Weights of a small masked spectrogram model.
Model: 15.1M parameters, log mel input, encoder activation swiglu.
Training: muon at rate 0.034, 7600 steps, batches of 512.
Data: trained on melodies that start on their tonic, played by one synthesised instrument, 26041 training examples.
Rows from block 5 of the encoder of a small masked spectrogram model, named by matrix and row number. Rows with one number belong to one neuron. Each number is 500 + 40 x the weight over its row's rms, rounded and kept within 0 to 999. All counts start at 0. Numbers have three digits each.
After each neuron's rows are labels from the 100 clips, of 14848, where the neuron reaches its largest size: "lies over" is the class under the peak; "strongest on" is what is common among them. Only what is clearly more common there than usual is listed. The data: melodies that start on their tonic, played by one synthesised instrument. In brackets: how many of the 100, against the usual share in percent.
# gate: MLP gate (encoder.blocks.5.mlp.gate.weight, 1024x384), inputs 0-95
# fc1: MLP up (encoder.blocks.5.mlp.fc1.weight, 1024x384), inputs 0-95
# fc2: MLP down (encoder.blocks.5.mlp.fc2.weight, 384x1024, transposed), outputs 0-95

gate.160:558485529451585493529429453455511496426530527524488497489540561467515540484517469534482462554519435501550503516510472486547529471430408517508457509538534546454494545439471450519431495429420459510532504528444471469554509497488465460506504484497500494538519526543505498569484467500517510469
fc1.160:522573498522433491500519500514457551569573517507455514447579537489557467483486505564485500470531476487471493537487515491510498531537459490506407593462438486517532496503471526428496481501509542530440525495460500485529483511548465429550534452478567456523439437363513571461485486447503497532
fc2.160:464514475578546551597574463493553526471425526492496460584518487538450436511457541512430540467470617511559529465532453515457546555509465507484567470485492451522502506498498446472475519479519427509546511514475568474542543540396531433535466484543504488508458511521525491430498549534528458531
lies over: E3 (26 vs 1.3)
strongest on: reverberation (63 vs 30); marimba-like (39 vs 5.2); tonic: E (26 vs 8.5)

gate.431:433482470488506544441494477500569550479465446500536520494506511512541522513527494517468464481505580451417586495538508505550480524542489528474535516514502483524569525518509469522484443448526496552468584507552465490505529486543511473463550548601517503584485504480552501473521552495517560426
fc1.431:485503518470535473482442530503552579522502391433527434452499493525528503477539505500489511568491517559492510481537490574541551567528514509478481480526491492551490499513494429542499512507497545604442551481500453399524547473528538492506481497561473500595515523470562447440522566455474528500
fc2.431:488424488466488534495556472459507477475487511399511521472540499497475535511496547497489488476475495475510548474494492459404494467497576453542496510557518516491435467501440518428521506551527529474541473521512517538465474523527440520537547481507527425434444465453507610519517454563464470467
lies over: C5 (58 vs 2.4)
strongest on: the note C (92 vs 40.9); bell-like (72 vs 5.2); tonic: C (30 vs 9.7)

gate.193:454566486527542465428463508571465587452542479496548540496469501485567541494491497476482504533474501494524487588439501520510539486478496561484518456493503516541491532491455559536461497442475510462475492536515475470557461472501503423489464579508619480510481469544462580481484559513482495524
fc1.193:578506460477556543479561487466499516525526518472430507498584518493473451544484496511493417504463483543465576505485463450472482458542513502490442540468479516505504477464449428533453495508496512461457575449498538552557537494460483562486542433528397517519556439382531498473507528453525481464
fc2.193:497475522409524558505419536538487578436534490499409498551528520476551533525505489446458511622480430584596440552523468469543489598511472525483480487541465504489500573459437435429458430452527486462455530462431474558462455486497525483478457505508575533502551569488495443433493468495421550460
lies over: C5 (48 vs 2.4)
strongest on: the note C (67 vs 40.9); square lead (53 vs 5.2); clarinet-like (39 vs 5.1); tonic: C (29 vs 9.7)

gate.395:601467502484516509459521476513500509533547502426515465504519514451509507539560440469518469541501508512515504534512529510485551419474508510511546520583496539553498459470478459512442551462484481460520499470425532525431500545478530439613484499451510538509449500515443503505459492461563508490
fc1.395:490544454463450457409534531561467507498500445457536487559492554513524549500439446461484533555520439526513511501481509528477461436461522502554522534541508503564531400461514480475482530526471503458461517474488537446472513548492540520532459487420501499493466518539453540477537492473540525463
fc2.395:534458570473538462519494526447555484516470519534503541447445477488448524589518512480500561449504517437489456465509466525462546452517498391495632493491529506477435615538556455542477512504456507464414522490465498545546463450517536416492547459488495495583577427498537526521491544562523521491
lies over: E3 (35 vs 1.3)
strongest on: square lead (29 vs 5.2)

gate.447:453577505620463542588476433502553496400441475457491489522490454442509499524495561474474429512478499556506478548562614494474574509528465530471505485550515464460555515547581468364428538563505488480550453498418488467476446489484436535487495531486553422557450457456504529528478437460508528475
fc1.447:442509521580528537525475518525466469490560503495498519601518570447482504474501485507481459494486482536521494494554549489495493479509562472510509490542526516457494530522539449441436517540474478424592427564476463512482497434562465503483536465443541471535483499532493432485495429530548535518
fc2.447:509494608473524490573489594545472497491539490476515468485536526524594503476510551453462524484516550508463599485485511470541528515530524554492511451507477560448548503489532430500526571573511445448504528467602433551515470529498489496512498445558503547537473428502555508487504451499504457498
lies over: C5 (25 vs 2.4)
strongest on: reverberation (71 vs 30)

gate.282:461528497540429551497478533552489506458474424495501401478547464528468402430546488511514501449441527512491479526483507468457451509471493515539494509505464467522476440574600478423519514402453511513508445490462525451477463537507469443552537411495537440509522454471477494519468504561574506482
fc1.282:494536485513474467506505448518454556517498444494475491532550421544546460506513406490587470475551476463427421476482479476461517515539487523598522425437456541506532417485497550454444458508520516527571534522534498474548517436492477508530533571502500541450449498541565483523506466485505497474
fc2.282:483520546429543502460511458503521512471555495506529549504496518451493513487442567505504507476447544469476538439496459500565478502446467513553517468504424465552469545472473460517453507508476509525427459443507545548534501511535518488462533501498471452511536554448455460481586424506434489489
lies over: G5 (34 vs 1.5)
strongest on: the note G (93 vs 40.8); reverberation (68 vs 30); oboe-like (28 vs 4.9); tonic: G (28 vs 8.2)

gate.409:516494487457543493504523479504424512562493483534411426494534487496477472516546521487532483472487433493458483439505459510523591477498449551500524463486502512512494494434495456574380500455513429506482467441466487426522500635454541535483443488522489536469476571543467518499545494560473506464
fc1.409:464522482515533549468461513462499484487563485484550469576467514471541526492468476526496500539493462466552488521504439458470524490505541496523503582545551489467518466474429512511542450491497526487492556522475505561498517476524523418492476477465497531491507444551538491496494538486472498487
fc2.409:539429448510500465546542513511447500448474450540475455517492503430413515465420442462530414444485527564447474515497478521509482509478519531426488501464505459444507464513529505408540525475511442552483511610544504516533509529490468512494504461489473528526544568528449581508523491521504494540
lies over: D#6 (27 vs 0.3)
strongest on: tonic: D# (27 vs 8.2); square lead (25 vs 5.2)

gate.664:544519529512517487467473563548468497527554523515462436509504572519439585507504478419438489520468547510527449556467451569576527384437513587526569506548526558468509468471524492551517557522450417567555557484546543446456559579483517527560444501486530563574498543487490536534449536510505497552
fc1.664:449483465463497517507516510515461505537514486426414499520426550518537465487526546542455498595523516429576502476516486486455492485518539549416447493534481491511524509475486455543557603461426533506555496545498526475561461446554535467533454461490433538568509557434541508560537470422554451434
fc2.664:453515467491481518540558446509487505505515512493454488484478484481496492512542491485552527528660472499456573444558457491567541458461518501567559524483518470530485507584450520455509484523480536541461454439509495505544489406511526511480542510506443540550506545493498434543503492542478550466
lies over: C5 (55 vs 2.4); B4 (28 vs 2.4)
strongest on: square lead (77 vs 5.2); the note C (70 vs 40.9)

gate.126:465439451465463540509479496507590535510560492526478471609442454480480544476458528519527505460494477577479526582447474513547477437461429442504534556551497472521533544517485506523586535394510471534481493528527519522507450525500524527533498518580449461526466481477480572521477515548497476452
fc1.126:532522493474469504491532506541596485505536461562506508562468460499485538477550551532545508480540456556512548493476486512524498436466447511500518498525507415528483523534493478541580495450527497511504496520427494503452496549557426523550498500547446460533516536518471502510450502480487489460
fc2.126:498467514485521501534490558537530479560461445563488453494522528531471486531511459482501441588488418509548469481559494436503515540513488547523495502527497478512451520481509491513510557468463411518488491505502560424496544630436459553463475478500562474558492484480503479509492465482389510541
lies over: no note (84 vs 25.6)
strongest on: reverberation (75 vs 30); staccato (58 vs 24.9)

gate.64:403521461501502539539494570472529524490510469494471487546527517495554479589534489509486506607441508549476452461508448542528519482517500497481493482455496487509517512486564446508464427523484582462479500554529450500478499519501511486509499399563442557436512497497440547461516539532546500494
fc1.64:528515503505534494485469569419560532482500451488445507535456521481502434597578504509492575519479506493484476488475442474509452439529418557478507553519493472512563495515472522482557481459541434495483498657469449507484497491522508482466553452575442515487507467516503562514520425536621507447
fc2.64:475491444524508508495498482485488466555474519446486437474499548602527491483503479541531454453529515372401489470525451581522513567494517508473432545456558455494479477490516459457522544488495532446507527547462406433579504535518468504494566531529471493503509423516484545488498526468475507469
lies over: G5 (72 vs 1.5)
strongest on: the note G (97 vs 40.8); the note C (75 vs 40.9); square lead (27 vs 5.2); clarinet-like (25 vs 5.1)

gate.585:486577513436473529470568529454512561514529577560500403537515518528556519540487520498490513472498449502539477468482511540602459506461537508500546423460386512515548502500513464563502421463483562485478511494511479515433502539405480450543485486515498495521516469510534483465444459515508463468
fc1.585:520599537424479536530520555477473543515518503526509393508464545493544458511434514498496433493467466501523471488491458520611487501451546514501526449453430532497518465534552461541483409421497570507472470476482486497406503511413499508557488455522444491507486512458548510416475464497503452489
fc2.585:534492434513377502546487568595518477520543484525486492561529565436397538503477476514463431525455513515542411482466533551558508486476506491546482478565454521484518452477502506486498498478504521496491502502435521534584522483480519610565453575441516513481439561548469524576528462502574451473
lies over: G5 (26 vs 1.5)
strongest on: the note G (68 vs 40.8)

gate.570:525484555509480467476481476506555553516484454594521537539508508457492469494464526464517483502504504579529547466480484454586556501475566534487590448504458522467532498504469507560498520439544528552448501550581547485556497470522460530476469491460501490492470532520503501477510540493474456441
fc1.570:532484457502433509508450472486542469552455486523541470502493513549491512530534505461529558501605565512587555449493544541472533553529535498531494513504530522513498444447554466502572475446547538493510419524487532534442533511493493491473578540524480500557440525553428465520494535465501519461
fc2.570:509450491431490464492455447501406508462540501445514460436528463517543450530452450436477563516482431490514503508472560504477475495499521542536517509558481490507456555446508509526572520526497518527534546502454494549512554589480492457516533526478505507489501553514453525448503489475461480534
lies over: no note (82 vs 25.6)
strongest on: staccato (81 vs 24.9)

gate.65:519500564485567435521510450510475503448574577475494535545455556457454452503525575509482557522527455537476522493580601474515448516489551484476439456522537532488480518535493478471419472511433569515462466522456497532489516495523508515481479435483503510503550508539450576468525479478529393507
fc1.65:495490520455514459493564512584467478515484489515540487510483524511496521586429558469419555463522469450482514549538595504504475457475524470522493513413523450511471513470520462497462568491471501541471500536459510517492510490542506506527503447533549557526510490509481524578490584499480443536
fc2.65:440430520498456604579504566510485457490512520519544513468491457543533509545525509511470518509422460554493527507455440539412474502466446528466491495469544520417557579475484476502564556487534560527436524505482488547477446503530528545490483569486429436392490446525533523552486626438507458512
lies over: G#2 (30 vs 0.8)
strongest on: staccato (55 vs 24.9); horn-like (54 vs 4.9); saxophone-like (26 vs 5.3)

gate.539:535440528522522498477506518425485438553454498499509563547533521524501443532449484440507510491552578518414526483473507455525525495558444486394509470454503484543470495499492491559419537479455483491529420465529562495565487494478484455477454515450539499484427500455484525498464498451431566562
fc1.539:457476489545533532478503566571480486519510519519499442489476477490531499501520463502440391447460588479458547469488449405513488469504513578488507498521526486529575464595483505533554473583540504482530436508534513432517484516504518504478503439572520462551408463510532556525498454461461493483
fc2.539:584443492550491491467480488426527514504438504497562456493508514508475451539504467505532562459496426501505434512503556519437502506501463465493531519581493533576483495583541536553393415488490533470498553444469483486488491444431564440480459492459488495481475550526430499520470543549501505490
lies over: E3 (37 vs 1.3)
strongest on: the note E (65 vs 39.5); marimba-like (32 vs 5.2); piano-like (25 vs 5.4)

gate.691:484466503537524566555544501516521449602529492447555538523508482451519441584540465495514532488545552415518565514529484505538500486516495516514551480511554499496450470477479517455447488451475484520560488476549501547511551496457505444510518466576524507520411430472548480515501462472526483505
fc1.691:459464438478479495511501464465489510539474472412496506492484495408509516448495522512498479473522480511414479446576572511492438533450499472516567513485515533473540502509499451509499498534530457496584428520494515480534567464556456420500535435547465526513445536512527546476524491469461643442
fc2.691:486481506543428471457457503469502483495473496468529514551512445514478469516442482469565523504491503487456462508522512515453526451526490472495574535514501485416465521540469485497432550447522431549511448488486462531391472560513519473463495538468541484565492505497487511468461481567517498414
lies over: E3 (53 vs 1.3)
strongest on: square lead (74 vs 5.2); the note E (64 vs 39.5)

gate.117:520485516506485519459471441526530488479498511543518453519481566499488529429536455502474499483501558503518514461550493455505434537466508453569534465531475489492505473465491469489462532440519505543554564466499488478536427446511474459467471469526586447530516506537534553493479535562520544595
fc1.117:493576508543468498526499488505508485473495445499490515498522505474502446522573445438515563480518510398465498511506495486503463405475551468485496561472505537515468447460512510497547577514517512491452486556397514509436512481511550475438489439526470590484575540466528525443551530575536503458
fc2.117:506502491501547488539434493487474509439505495440532498564511472514517463498516507442481484593501472495498519525514448435548455493514514490427528458544482484483495509508499511514528499527520479425518539483419514522531551459506505511513549503515529530461516555456478477503517536476473478523
lies over: no note (62 vs 25.6)
strongest on: reverberation (97 vs 30)

gate.625:531521456510451463454471491505575545419530466492525528476484480542507496554510513487528518555477465598498498444451512496494502469467515466499442401500557428440521582491532470583515505460569486523540526593551510509561422513474381514510499529538543482483498510473538542483488550511516513512
fc1.625:572435483466515526533535500468428425553525505496455468483549433494528469523528483450471487478493591567541476478522544424455512446510473422523454539553443587536503511607544463476476565516553455504505519502508531486509549545532544540484431507513482489461465464509514527522478457504452435519
fc2.625:504522459448518502559514495475468448507446485489540474534498516526490486514501442503551546460479497495494472568509515455532480450427505476477611505531602493436445489520498527493462461528441528474539540534510491530488490496530548485554478460520583482520512545479447490502494484494528400513
lies over: D#6 (63 vs 0.3)
strongest on: the note D# (82 vs 41.2); flute-like (45 vs 5.1)